{"model": "encoder-decoder image transcriber", "dataset": "numbers of one to four digits printed on busy colour backdrops", "train_examples": 73750, "image_size": 48, "crop_scale_min": 1, "horizontal_flip": false, "translate": 0.12, "color_jitter": 0.2, "tokenizer": "char", "vocab_size": 14, "encoder_arch": "coatnet", "encoder_norm": "layernorm_no_bias", "encoder_norm_position": "post", "encoder_activation": "gelu", "encoder_mlp_ratio": 4, "encoder_head_dim": 64, "encoder_fused_qkv": false, "encoder_qk_norm": false, "encoder_parallel_block": false, "encoder_inner_norm": false, "encoder_drop_path": 0.15, "encoder_kv_group_size": 2, "encoder_patch_size": [2, 2], "encoder_depths": [2, 2, 6, 2], "encoder_widths": [64, 128, 256, 512], "fusion": "prefix", "decoder_width": 192, "decoder_layers": 10, "decoder_norm": "layernorm", "decoder_norm_position": "pre", "decoder_activation": "swiglu", "decoder_mlp_ratio": 2, "decoder_head_dim": 64, "decoder_fused_qkv": false, "decoder_bias": "qkv", "decoder_qk_norm": false, "decoder_parallel_block": false, "decoder_inner_norm": false, "decoder_positions": "rope", "decoder_prefix_bidirectional": true, "decoder_connector": "linear", "decoder_tie_embeddings": true, "init": "kaiming_normal", "residual_init": "none", "optimizer": "soap", "beta2": 0.95, "lr": 0.00088, "beta1": 0.95, "shampoo_beta": 0.95, "eps": 1e-08, "precondition_frequency": 10, "max_precond_dim": 1536, "one_sided": false, "adamw_lr_other_params": 0.0013, "grad_clip": 1.0, "steps": 4700, "batch_size": 64, "epochs": 4.1, "lr_schedule": "step", "warmup_steps": 230, "weight_decay": 0.4, "adamw_weight_decay_other_params": 0.05}
Rows from block 7 of the image encoder, named by matrix and row number. Each number is 128 + 24 x the weight over the matrix's rms, rounded and kept within 0 to 255. All counts start at 0. Numbers have three digits each.
# q: attention query (encoder.blocks.7.attn.q.weight, 256x256), inputs 172-255
q.51:120152202130046099142090147148158112131145165096102127157102107154148100117174134142128109107087142113138101128116103125095124209144117095136113136119133144108149118131121124146168151179132139128149137136157095123118118129117163106108125177138078154160
q.52:124114103140134102160158094149136104177143132142093099147082127128144116139123139101135151152143142157099076106120079142125124116167119142125155115125101141126133097109131157174122087103119124140143133134112132114110126205151040128178173150165114129093
q.53:076053158128134071141120104128131187128118121129142144124138139131129091145146101113155176113111142141133129152144142135129083160111118135111129098099172119148078123096093158153163107132111091161128112074126119090140094135180128122109086146135175093155
q.54:110167133107112100129122130158156133130108134154099125097115155143110098146087125138123166165144125130111130148114141128164141117151113129127151137157106139124110130123101156118164138104144131093166109104084121121122124112138166178127134138135101134165
q.55:170105149128121131096107115101118106145215137136147127105124119143105117109163124101164125104154116140139121130109113086124142157083110129084136128131103116141115144144143090116176095092140086125121115168122148103122167183102127091116129095127073119122
q.56:136129112116116133181096142121099110124127111093137138126116113126130090109112122084157129111152143119111105099084128126140090111147108131119137156134157064137110156102125126091100108144113108121112133173149151152119117160114101142154142127137104072129
q.57:193144098142142097113131124149165102109109125114154101143118155131098120137137144114139136117125101121101139125139159137125163143132124114140111185127159119145119146141096135166142130100110139081132158131166139158126124124146111159139132114155125141098
q.58:128123159121138094138106106125138150113117084134095131103134086156108119097130133129112162137124126141111076150149136134107129139098151130099146093127083134110138111118162111134127123116162086141112106184131119127137112138094129163111108130093116133143
q.59:103137108146112147103121087119117107098155088140091134127096152153107119128125089163156143143139135099152111173128144126148162155115144125119106103139133132139106094144113169122139116127106126123120103119132142157159156128121144124129070152123119132141
q.60:123131177142122138108117139113107093097119082138079143127138119139121125189101153155162135123107123154126127167115133164154153141115153087135155176114145144130159075140074137147148154152163093137135126155154133133137157116128158122119115126105128126101
q.61:130141123154161149162151140123145144133161105132123142153135130140136178088124143091135128132105145159112141104152124104174133151146136133163057120092101131119090103097139107156131162132142130104166151126170105138096142131140120133153144107121114159112
q.62:129163103101135077178181104110136148131126183114144111100108155147175143132120147144113084181138169116159165152110112139128159109142157132138108153132119119130130130137079125118078120121119139143117146110140135119141140123131142113141115144093122112150
q.63:139109120132131061094106111147098155160149134121151111102115125162145122120138135161111165113120133171113128168092118136119120126098148127132144150139121117136128124130136119115118132117128135121153113149119139142102155159133109092084100129116112130147
q.64:127128125105110099148153164172132156132115150157099154135098147153137095143109138114128116112126158130166129146123115102124134165164143090134144128139151117086167137137097130116115099182162169159130114119117167163123195119135085096072145089125138145128
q.65:143099096132150129161125163100126149146104160129111096124108133104120158088138138114113066129120132124117102142131134143094129170128151156109142129182150138181148130153086090125173092135123129168094119091141065149164125144128142188116093152110118171161
q.66:134108164102160135131097135105161143119131102126119132109103102125162156120118129126154149105175103095127102115095093127134156110110108120120110145117106134142110166121114143106150129109092128116158163103118125126158170139145112106135154118115145097123
q.67:133103141144142131114158130121107092106087108164141138139186124135139135132132097153127121122119145121099170116132117094124144150138155142139090090126153110162162110101169128106128104131113126127099175157165155096159133144130129176107117140136115096106
q.68:178110121157114152135122134181164137123147150108104085075159113140130104131130136108100102132097089151176105130131149150122104115115124070110143114112110116120111121075131083128134122146137109125134116133172123104154137100103096123125120128139155114158
q.69:126161120123158104098141100142073139114085130135115136105135149158140114122136143164154163109117166140110102131103145131148118091174144123136176114121133116149113178127168150144140132178149140113141146106120123129201121144086135183104121152144137152156
q.70:145137182152134164102134133131089171129161144177166134115153124146145187150102114112153149128127135118170107113092136140112154161094071172141132120153138118129118096153166131143188066154152121111087157105130132134109115123139128120106086143133145160094
q.71:118097085148150108143118136119123118123131093082097137092149177144115153129150136124149126153092104152089120101132164141148112139153147111108121157130143149177115125115141129102111138147129136128135140215130133099126135073121126175147122135163176108105
q.72:133117116126165086120127171126143134113170147135113104182114148143191098159134132139136124092127112159106132159098181099170165091122114117110140144089159147079156130118113132104096154123094101115110171134157117154121153095141130099113073098152167127126
q.73:113082090152148166127136178126130129136130141117097166140173100130084133136115141132092168144149159136100084098141155121122127109131112159104121143095165078106175101110093153086121129139128072146121112145104098137141090145100135107134125151154089152106
q.74:133179129066118077153105148101086079137125111133163131128122184144110105104136130110119145139117161068124121186157157148126124122169106098124135147104135098123125178118133153140103108136130092136131093127137114117138137135137114060161148138138149104163
q.75:122122146137088139102134135141142118091147119124146147155097140147135114125177137144140136160140177154153126141128138106137063141107133128114105132139154127122130112136057169150135130118157115088107122140106167099143071123105072158177153138153120129168
q.76:148133132137181102121100110124138142140144161123111095142144138149131092141148143159124104113120109125106160144135109110177163121162112138112117168099162111190060123157119127112081127127122125113116136119149153155163150098102077147145138127150121132130
q.77:097112167124136131106110143097130179121133123109124137147153124108134121158099109125143101119100174120119131148152108148120117146161138114192092150172126154128132130131100138095132093122110117115061104094126104144099144147104157113158145144140116176134
q.78:138153137178135137105186145169137147143116102147135112122146155129112111097121166153146137149139133127096153125145167194103115079149112144147104109121135117132111167117138108125097115077106154180095141092087145089116087137117121093100135133109102115112
q.79:141106129162151143123084107102129143128110128139134147136157088110113185092110142145130151109145153117145141156119139162100126123148142137120090164120109104108160127146084145134110179149132098127118154115120142143115164102155118190143109130060152108108
q.80:135130097118146145128156124166135149135142101162095097122102141118144090116163143121125147109109108147132150100112152143212109075143101129111123091122153126080115137136112129124093144118108134125131125131151139086120136111090148141155072117100112127097
q.81:125130102087144192120136104111174139137173143136140124135110157127151146134120126136109109108131142151115089092156124106160101066108095112155151158145105135119122157110151105160146123102138169139097104140151128108150150143185121129119158170120127125095
q.82:149155112154080107127104084160109145122142146183095136080130127104124135090102131143100136102136149187094132120168104133169107095178171135061117140160165134146150139168135151111157175133139143145195125145089112127154142130131112150143097134121046108079
q.83:127155168125133083161153133104161087090137136126127101170137141154166109073126111100152128151120146097166106162155150094130142118124148108116094134121149147110137132108080149105101090124137138144134153125191141110109143153097132150090122127126111130153
q.84:113144128084124134125140145130106142164144111149113119139095147124102127110117113163127168114140156131137113132156175090113129092179107169119163155168090132099145138158126085066115142121139117161182141140129124120140124175108101104162120146098136088127
q.85:096123132133140152115132125126126104091127122155099103153150101135112143106131137081109121140137129148124102122135122141123148071144192128132120125090171163129111131151147170148101129119139112109141063078146127131100135149110171138100141173112151129103
q.86:130130116149149109117086165103144114137170134131091167144131115118152160122135097122153147115124079110153094098131111123134153133152160096130156111110091131169140111148123151141093163144147109188115157145141143119119130114136173147061143113096155167100
q.87:105164116101075081153137149098164138165143133105127105150160117155154139131122160143133143141121115141138149134121159147135124111128118095131154088095126100138132166129116140115108094123092151075165126089110114148120118149147096136106134078114134131123
q.88:137145131130108128101084141133160136122116126135101132141127141115152109125114135132137133120101111154135161152141102148136086146110129125154118164097104164145099175147121093110136126111119094188110155094135115138124166143119147144132155145135126137126
q.89:135092163136156119116135149121141129125138104115088126109123121128144147102119145158123138096119086150100140134128150157094125103155091114152111108123151096085137111148124092155108139138102140122129147151122171161122110116125145098103091127149106172112
q.90:184094122149101121127120117108120112140083136088100115151113141136158093105163117107093095137176130155130115134075118152143159176093120103108105132178151100166139140134093098152139124136134167126111106197132123039111144127132115134105106124158113134126
q.91:105127124151119177141178111102125170146157128144110131111140116097153128151128133085127107135134168116135142091119143117141097160117163128127127100095129175124113132124107170136092118140122126126122106103189134096116125121129092104094112124103146113095
q.92:166145096092137138152104120126131136159120105110104124116138137137091115075124139109107125111143118138137118106133171145108169133104117082162161117103108156115133091062143109170165125108134154149171158142123135149137113126136112148123175149132147107126
q.93:119116104166109160130120102122136089182150074171121122094121109105157104105140181143109127083135128140122136106119153147121125129112127104146115129127132116092155113088121129147138141110156129135134132131098117101154159168147121110145162147115140127111
q.94:118111080126100168081115119096115155121114162077150110108113129151069159149145112115192082198133089111129110147104156173149119096146097109164122105132116115104121156139133171105092095115121087109134088109135193130100146147088125132158146125131148142122
q.95:142134139115129124141104087124195155083133124108126103118132106156161132101125113123179105157133143150109103103132140134145180135132147153169149147143117137130143170108135135168117168156135155168137116195150115143148129132105129104108139166130130165102
q.96:129068130134168119102141086087090173137173112144117155086135140138123135122115118144107162105100133108114167132128116122090118125134163119116085143127113065107125147150086140119134118158143127119086152134156098136116110150107069137178114086100118093152
q.97:130095126127108121127117114131159124119189120147088130153143141144149122142148134142096139131092128092132146132170143135102157110146121109088127135179088103105148131159109094117148128144153114135154137117131105149166151137131098123123097116113149098164
q.98:100136138163091122110137145157122138123126128152107101126132130149122137155169138146152156084073200081171120149105062106123150168149115169099126127109156131120125103167180162127147091143153123111112112147136102084111147115139105163103121176138135131084
q.99:136108124117131136131175178126119128174107109100099134167114104153116136116039106179111105096157110135117144142137177104141103139137122130128120116142116120143134129130122112147147129083115086160135143131100140146109154145163122170138143136128149139090
q.100:088118125144136115099090073105143141153138120110126148159079127089155133114147152137163175085096146153109145100142108160136123124138103090117148123152131157135130129118123084124155176143121110135127062155137137150134097127147144134127117152110099114152
q.101:170123136172134115151128168071156112099135135141151121094127135118101135102094112099109159134104104157120140098099136146127127137089144118157155130091109141151116126148111156115088112136132111145147089108150184153119092132132162123147126167131134169137
q.102:121163105121086123106138131127131131133118104169131183148102102128127133172159129137114089145122188134152134096159150120153129114123130169149142115124112152147101085078143122125106131112087127101156136155129133117127051103124117117180132120131086098113
q.103:117147140100113129144090121150160114170162132142122128142134165139133160140105124107156167112101130112134129150101159086150168125146118103086085118109153139120139140082132072066112106143113092107139158165104123136140129140108131142125155140111122140062
q.104:111131176152117138151093114163141149106151104152165123136117119144137082146122141104127159099130097119105138153110121113114142155117141130119099113098114130084144179140111110141136186109132164127121101083130117181137138114123175144155145145102126118097
q.105:154138126088138076164094117103134136144168145134104121098176157150126148140177157153126128131145093095094146108108130072157092142141119155107114145152110113097084114115144132123138116136149128139138120112104134170101134117125168132151115094118148122101
q.106:115116153115118133135148112106119128139132121123118141106125105105137142105108157127141108125163133146148119143120127157133158087145113102158124107146142117097140137098126121106175149092140157130142122097133140137120150152138199112120131136157131088085
q.107:132102145108131125088141159150137141145134113181116105145127160105136150146129146127124180102118148145145073126117129151135118117113109094115149091180106167113117160153120078146125110141124171150158106163120119161122198112140106138155111095148128123101
q.108:131118116115129106156133086134114130128101149135156140134113103132125095131103164143139103135112118117141120097120083125121088118097200162140109144120120119142068168114137175152125078110133127152096116182152133109143126113081143130113120146090105129124
q.109:090153138165131095137126152120112152106089090067132132141138103133130124155136084176167170116155135105123140159121131131114138140135168197149122154116162137147131133123173115144103133136125130112113146180139132106121088130117109143178148124088151126140
q.110:128118112128129168111135096088118120061096118147120142132088126126133132100087143126161107116153132152152107120147093112113115095156130123105151091150129105124094171120098109168127168116164161129125087110105173125159142108138137144116142138138149111139
q.111:131091135114136167066154096142117165139142103096123122139157152107134137137118119104108121107112139088134133133149108110157167191124120113101140082145144162164071144151140095177125133148165106155179133125104132142134119155134102138123136103091134145142
q.112:126092110119105105115075071146126110112110134131107135135147093182136136165152117172145095150131130090151145126135104108136111133170106080115174174154111112105152088158112158117112148133091116150087104087144164079096106118129173122113106133163112094161
q.113:112144142103114130093139124141118110138143135094154155102172081111094117150117138112107097148127091115129147132158134118140115101111115162124159153130130144134107137135190112153141088177131094126111145151138116110138160120117108135132126144125113120170
q.114:094126124138156137145139137114165162126131151135129149121103136158174148150112125134126101145129120145162164128123164115127112177107142116130162153108105149093167107119108178160075143142126141133155101130121125130146127126136118134128095155149073154162
q.115:173161136162108084116126145151146125153145169129121112129141139125172110150149139154121150187143122108130138135123146093123142133105135154116172169140147113126119165136127141103149188090098137113151125161119170122132093141167133139144091127132149138115
q.116:107110123123140087138146086173107105134144136113095113134132129120093143169127134129138149173132118105128125142171119095103118141148093153153139084101155104113089132068143144142115156132115143165124114120113116153149135123156148156134140118111114069137
q.117:139127089129164146151105156163159165135122119138158123145142086149127092127101155155146122094136153133138142101074134094166130171116195123148135126097133134129136113111133114147107147118153112110155089143131184194119113170094143118142141095109119118130
q.118:131132113113128079093123114129126091203110097102117164090131131155136120098139133119156136143167093179129102121112112131105162179128118113110142146122165092136162159153165158137160135133130123138125189121106117153165145126109186131104109164116128124153
q.119:096106099157134181130166148158137139108172086127124130114117132149143162132087120124163117125144122142172139129110106115125136178120117105091097146130131148116129112200156155132127123161132092111146099101107150137126188118136156147157145123200171155146
q.120:133150136104151092129138121179133136153128112124124127129172152121136164198110140104145135129150106111141104154112101105166111163084121147120102129084111080147123151160114108106135126083104093184113106071145124111170128115148130079137118138133123138124
q.121:150129160175124165161161143099134138142084148144170130145148146132089111081139105148146165082131125156157156122118127095135155183122146120118140141124147143142105107126136103128170176150156142136107176114131127112130155114099102118159122114123113112121
q.122:129139148117104121127104081137060116148120126107126096110125121142143161141080116138176147175129124101122159121136145166095110091151118109133122144068122160153102118113139131206127123174125146101131122097140107131112115102145136134148140108172110126136
q.123:170135106084104079122133102168151194066139186153085108123115125125088143084134133142115155176146112132112136133099117127116140112114110151145179117116128106131115126103121137137141105149107117126117112159144131169131142128122121104148124179136144137138
q.124:152113100148144111113170141128130163105111112125155085132137151154117103147136152180107128123154109128150117147143118115100200170085103132139146058133127147161126116103124090143131113122149102122145111127146157136140134123123149100153059144069117157109
q.125:151124121151093139137170109128120105114134078137177137117119109130158153118153133161092083116150129150126108109152143110123121124146129145117140157110114124120138087136164120103153137119125114142157146121150141134131132140112159119088149135125099138133
q.126:137129178162107149113109125175074148076140151144134166196083116123092135120166148146123128102111131119123117117090104147125076154141129166045101134142123161126150100113100158150103126152125097119092143113110120124110153110114093116143122125124126143167
q.127:160141118157187111163139146109102133098125150104130118148163094125091147166143116106137100116065147113113096181092150128117119149143141115102115139098108138119113111160143119127135127143157139167092117137112129148116153092126123107121147152135120160160
q.128:167139128160113165118128172161126138143135104093093090113083140112086141154116166097151072160104100151149130134157128097133167138137110164083120117093149111127140146138121159119143122148142099126098141131113152066138095100135135130159115104134130092138
q.129:148181096105138168155137082108157137152135169081126167103088154132162130077123136137111093165153146090115107143133125136132118137150108105129120145096081083128160140124123157109071126149167171131147113131164143106125159153105131170101126112126127150102
q.130:130131149092130111100089149117110114109130130124074098154071122121138091137130099122142096126098159119161157151148094121125114172126158117093132145140107146161128186109185188129118129128108139121145110098131133143089174157112112150093168138123118151143
q.131:111171162115158149096102138109116102142168099119088114128101160140132102153075124174142123138122145128127130087116121151138132117143127116136150106097152103148127139138120138125160134126097142117147080119163112121167093113072156138147117130144132130107
q.132:139110132139119124119144092148145170122143111134105121154160102097132124121151080136120149088153135091162153108108125108154136172116083165173135115130135156123146116099094127112103095109133151105124137179127163135115152111152123159169123142119133108155
q.133:101163129117112123085098178136127132113105180124129112129127148147102101135118128107125079133166088107134097155134103097153096111128155173125112136114076128109122123133062143168090179091144141110162158119127178109091079165112180151134100068125130110073
q.134:124160136167119113127145150121125142167101159169121139124140136166124139117105103160123123137115124133130113170122113076129128161116119089169125172097152099114147138144102113112162122187096122113149113113141137132131111124164127113170157110134128114109
q.135:131140105092153088152145059132137114134089146158078165123146168130131071123136142160126102099100115141152113138175097104176104127123092152156093125092096101151173115118127152095153145110131122136122109120112129131124121112124111106091139109103123103098
q.136:140122176137105131115111102111128131102146142113129122118121140135146120129121127170120119163131123156121129106119121131120119111143130170147121134146116123149127120182152121132093144134141131094184113158113141152134122145135081138098113117112145097103
q.137:087132117130117114148157150117140119107166129118101082079131093102091109161120109149142151137151127073136109077197110135121138130109129134134105125102148125149152104140164128136137169118176120134100133141106159132096139107150129106105141071119095128159
q.138:147100123130113111136118141128165163111124144119143070137143122091120122122134120124143148133132102154175122088124147122153138146129117106115126103124128115109131124115158118140165079117091122090113152124103139100095129140100149113107092136148143151106
q.139:113116152115116102123153169111118186170068147126112135158115104115138154123100158143181111168111175135142100169141140095152112110119128129094104154110191118133124129128144084102157161153140117159151078138114134152150126121136105114160111137113166119170
q.140:128119159123141116097156089126090081088107157124088135133145163104160148099124158134119102160187079133116091167135156127121154120157136135174126131128121137139109107145092149111142142168137103139131110054094108099147110108116134103185103154142125103122
q.141:093125157143130131115133111152159185115137095141133157115152118151130129147104153071119111122113156126160155155148208134119093065093166105121160096060121158123123117152148120139154164135150131175138148170152158158089137135114156140117162133136146101129
q.142:089115118136115095159123115142131117140102127138110140160095156121123163170136167123097097146140094110168083132142117152114116130175225080129154143145127114131104134101114123102111126113144090121168135120101106147115116127120109097143132133151085114123
q.143:109115077127150092120118103092118110129166119101196171111122128136143066128127117141097102112133117126112170149106139157125136138135122138149094148103094126122141082156176108143127131120115128091091125154115104102127084095126113120125153098106137140119
q.144:103129169134139129110168141106131168142099091139106168107153157139103125127119108115115121143150081109141173102138102126123103133141175174120120142131103146138107126114116143154149118141117101166140149110146097071140113147107103128159142105150143104112
q.145:119138105187175166116138108128135082135112143124159111146139113164166128109077147134123155170123102167117142127124143136144164061119135120115147127164118095089121145138116096116130129146138112119149139126152152117134109116118088112106128153117127145135
q.146:125117140171139116133139136137113150107123128109111088106097113111137093140076136138139116093118118210139121092096132165123135118124154157112119132124123123149145144135111169132165145112143146160133145129132118143108096122100126106099127125140152176139
q.147:146117154117165120154124106163157105135150098149144137146141164160138154123103140143109098144127117134110131076088144155154090162134184086069115128149095151130136152105147113110114154099156171124136164112113152115127148103127144105099079156125113156122
q.148:125144113100128121176153144139120107128126103119100104154110174189145112127077122168094137108136145129175105117150134127120133120073113151069123108101155123122124144129146156157130114129149128107116108130115126113189106127114144139135126083157126138105
q.149:126159094117159151186131162105128163120099115076110140104098133078092174153135144124153168114117126104136170145127094150132119131129171123133159160117105121117140160098166125146133145109113169156119121146110152146097114135119124143169093146167128096094
q.150:139115177123142136120105119100118090148143093139077107115100143110130155117140120129157134091114126130106162129140112144147145155166147143154079125149097104103140109141143162124133113095130136088129136142155095107176115151123129172137119128111108132127
q.151:094130151175134111120139112125101153135110154138126144099138147141133108154111139085111140143165097122148157129147142124123143122113106122105115122169146161102106171121162127136141179115142146075134116131162122134102139075091145123153114152097146121096
q.152:133131115159091152162100136133102125147134125120122091119125166117111131175119124139143128176091123119146141101135165112132114143126144129098133101130126186116123091132131152135150123144148085178089125144123144096168132150132151111121144128130136120122
q.153:104121160133141096159120091127125131189114148165125109126098148098120118150145111111138160157118130122162093116157120116113139151132098132144148154145132153126089192121151120144130137143131154104129123113136101134142134142176140094137164111117096156148
q.154:158126122134175137082162127117143151128170102130115149142122127164103137121131134142090143143155135115138104138130109124152063135126154165168095166138107137177112105140140086169136131125148135118148128122113113106122117094103117071133138117146164116117
q.155:105112165126092137066133175091149133127080115141121133158104122129133151162126112155083153114167178162134112075132084099105169132115086113118147136107125122141117154133110096152137154194103133145112131112125141138104150088131102101167147167122112133112
q.156:135098148106160139127117116144132135144131102122112159136134084143150113094129133103183169097081138089127141117102171140127130133095114130171118119146124101122091110094111140142155159113105106093129150083155105139117153124127116112119126136148135089133
q.157:076151112134107129156131175097143115129101146127105155151153134141109142137128081082124121112135159156147153078110147117112130125104117148092131118110102089140098152087132145149091118107106119097143123142053115161127118145107104147123099109131135135155
q.158:102140108138109118112099110147121098107107112099146135151132111122157101133113135084158115139143074132151141155158142112135121123103151099085159122155102132100138136125126110140120108096143190137114138141107148074146147176155110107094147142128127121115
q.159:115153094161143121162112170168147099149121133102102124119115172143119168098123128126117126134117107133159121115132150155167125143129119134144111152149129147107105142136111152152086113153097099104153150160115118076146074154090143083170098145101146129125
q.160:172107090117152145146157096118107100132102126133124091142123114108131139145149158147099100136126129126071101112139138139143144132131116146149113130115116168099167100123120090135159136134075110113120097139131169104124106142121138099136118148117126122153
q.161:151103107138120125093089150178079094144103178119129138119125144138152144075122141157126110101127099125097140155118165132110137121145146104112127119160137128157115174135129099139104107112180138148172112119091150126152146087102174056134122101109153162111
q.162:133094120154150125154147136165178145127155091106164143182111090163113123171101137144159154092100128143126146113157099132163135097137118134093116107163148126155161117132113128117121108084123149182092112154098136112127131099175118125119119158144141105138
q.163:096143084145126129133127175097144106125113142170168120139150139183097112121119169150124120112158099111086156131167164142110133122144155111097112131128145119101112158171152172147159129142100133115112174063096131097177132142102162112122147130130110057118
q.164:130109132137126185099162144116154152126155136177110088135122067104156115111135119164170129138090194096095160115105123139112157126147152144125130102160130113157167133151100111143097118141146169133161117111133131072159105122111114092108120132135120099161
q.165:127137130157151161174136155139159146141183126141127140163106099149060113113115143121139141144115112134105098144159153138114161101126141139090104078113130152156109132165159151105102112090158087160156112154105133163132146118155114116161100111147121127155
q.166:083160111085120124116123097127124172098114116142110130133150157097190158128112142156089154144144115099118165161108106141160112140119167135134133112157113149138143107094123169118121148120163110127137174087117126173127130154082162139104128130161110142107
q.167:125097155176106125135109169181149119173155141155132124101123139067154126130139123124118116150131095106107117133128123096144120128132154154093095062114112102156082122133138113171130172149095193097100119152176152104124148084098120200160183134124102098047
q.168:107090093164111132115151104157130140134119145121152161074186117111136109122099123157152136136165122162106094137087094153077126147136114186124120136115141108149131152195095164096166147116124141142134140101117102132112115126088116072105151117128134165137
q.169:127156147164173137165105147099107113112159121111121120133150134151106093109104111140119099112116131148134100149115140144104158107119111117153147092121095111096136137114116111136113133147125075075151142127153177128182107108110122145166146163130120115129
q.170:127149163103132121112064126127154134104137121122132101090143140153159114145090138114123067163154107136128157187119106148124125140138165133168071178195171130119116104127134126141146119139134114134152111115121104178158131132164133120165139135138132110094
q.171:155141092114154124125148137135151131117116132117095095148113139135130135120147104111130168142177127114098147156149127126143119132151062158149123161174110109143155129124107138110129139144140134144140100134132154161136137117138117154087114127133121139156
q.172:133116126132142132152112158168131162100128161110068152166162131122100094131111137175186134137123112100147114132158119106149131122134109103132179121117135125126153111087117106113090142116096105104150147118149147113152141085114131132142105133128130128086
q.173:126140111140109109123104161097150151134115102167131115124142148111134108159139109087115123092108139081116098100174148139145137136128151123102167127120107147149149117146136109123138126080126152098170127127108139138121124143134104130097117115132110132120
q.174:143088121146141146069125125153130123146143123091056121176122116088143136107137109130129111105108106155141131125149104113127115134125180139130130152151148108128126090120145130096088128138165114113132170120136106118158139099142141156159098116096122110109
q.175:093122107118129140138179162140158119128145127129088112130169137106155145092117128167107144078109144160146144150151127123139159166130113136088167089123153152140080150139111151090128111126110096169099129115089147125092096159136150148155165139162111124151
q.176:208115150113148168105123111154118110154110115129171130160143124140134148192140128145092084129150138172105148122155105114138151102108158126124124117143135124154189169176130134135134123113186097148195115103102126100121146124176139128179138155104128138136
q.177:141151129104127146180137153145121134150131140109093101143145110120139164086144140116123160129154086162126131127134134129179179118129117121133118128163149105121089106089130136129110115130158099159149074137150134136115109120169114085139120118169088103109
q.178:110133117137153133117140126122164173124097098084085121137178122160128146126181124126119118112121127168140095119108127090167133134111143127180110143124155134101148135109136138141126147129119148116116125143105139115125138122149126154091125083111124144099
q.179:132131139118109127135108110175124139158114124132163127111121124149100082106180131153096127040130117107153068158133095100084134148124134115108109108129087132142115101127111137150091111114117184120102105141126113102103078122103151123114129146173167150090
q.180:130114092181167059102099114145147150155132143066122110159117107080125085160097152120125094142103133149135118144115114148151077132121118119158151145093153115119087138137133119137112128185144098100130157168114141188130083091097158145108143129117131134154
q.181:140112157161131098085164127129120109114136104140104136145123154144082152157155126119117143142133164101116114128110090136119132090103145121122172177132106131173148171172177135149114109092162133138137125118104069095164151108144123143141129176143148144172
q.182:161089107082102127148113076066149135166114164127150132104112124101103111091174136145142113142123071107097158101132125180084136111101078108123115138156123110115155138145093120113097161130112127111146194140148145146111104128153141088153121163162148103148
q.183:136106126137158090140113146135137109178153173138121137147138132137141092140104158102117162147148155157135110110146138159135130117123166128138136146134102149134135154125102126115139124138184150150121119143111135095128136113124118147099139124162089117077
q.184:104118116126141085120124094114109121176102139136124151114164089119143150133146149170119164135154134157157063132145136162093111082106120106078113175101145142140124114139127139156140118144167093114109095148137124147174150136140148128184127164098146102154
q.185:138088097134104188167139121101123141127113142115137139090112155148148136125099127144128130144135089140086140142129135132137123107142138132163134169145135120139154140109070152096128154167154111118145106157101103120184105143104116101113160130141154143123
q.186:116101142146171117176110142130134128135133151109166131099145143147116105135133151121155129115155118151100120103104137117134163149159116113095138100156139103139160176159140134123134098113132099115141137120139098144166136122124118094124131139119112148139
q.187:154154108116108114131099152106116158113139078115081096155076125162130137137099115095098175119130111107087121136105117101077181144093098125173155120122156131096107134108127207138132113147136130118128078162107148113124136162132103117110119172108125104120
q.188:125149121166148139160123140160117148090142118112128159104134102155131124133123149093099135107107156127150115131118125120126152125114156164064138087115136135098047114122127130133103137129228123165103088137101124157118094102118133139143162098151119165191
q.189:135104108158096167119088146118099151137116187125122141101123102114130106116143116144110156154148105148100130122106153120128145181134107128088128100129095136104140119101111089107124113127143122067135119142141124144175155131136125116142106120142172149114
q.190:141145133097161120073111098135141128116121098150140113118129145096176143150124152109190118123126098126136128151143111098115144116092149161125158123098109137145120145130110116158109113094082131116168160177137085147127132137156118079097165113122152097085
q.191:155148122140147097147142139133097093166101121128136096124118115138106142151107121105153128089157114181129159118118109179132075177123118129108107140140133124110175096132119127101147132131135125106150107157119129196152122137119080118111128138102126137129
q.192:093134091135140101113118198133093133126168164105110148127150102120164146133128113149122106153147137163147137171146147161143172117109130131116163158095146098117131125132115131155120163160128121174110113166153150150076147142083183121124140088138105152119
q.193:116111121123129113124186140142137099085143116149123155125156174125106132137120113148143137138134136097140120124094150113106109159135111106148157145128088110160143143136100131138136099119165132135102162131177136146128135107111143115109177124151127141133
q.194:142130134122096088131121115115099142107130147124098111141103081097133145118078162082118115137144087108144109093139133126144123109115147144113164143175118113135120116146130100135106108121113183103090096154117110179148112128144131131118146121098109151121
q.195:135191132131098124131125166132147150107074110156154099138107167119080108174117098141151120146123134134119128112157148173134137107146164098151143122049149140121110132128129133130130125110105112152118174131185152124173151112149180129108059131139131099121
q.196:124137108146133107095144108127138133139142154145130169070113120111135145165140145160142123120091164110124143162111152138161112136128161081157120145139137118142132076136110122136122152128113090072131109132132141093108126117083154111137154120098160130112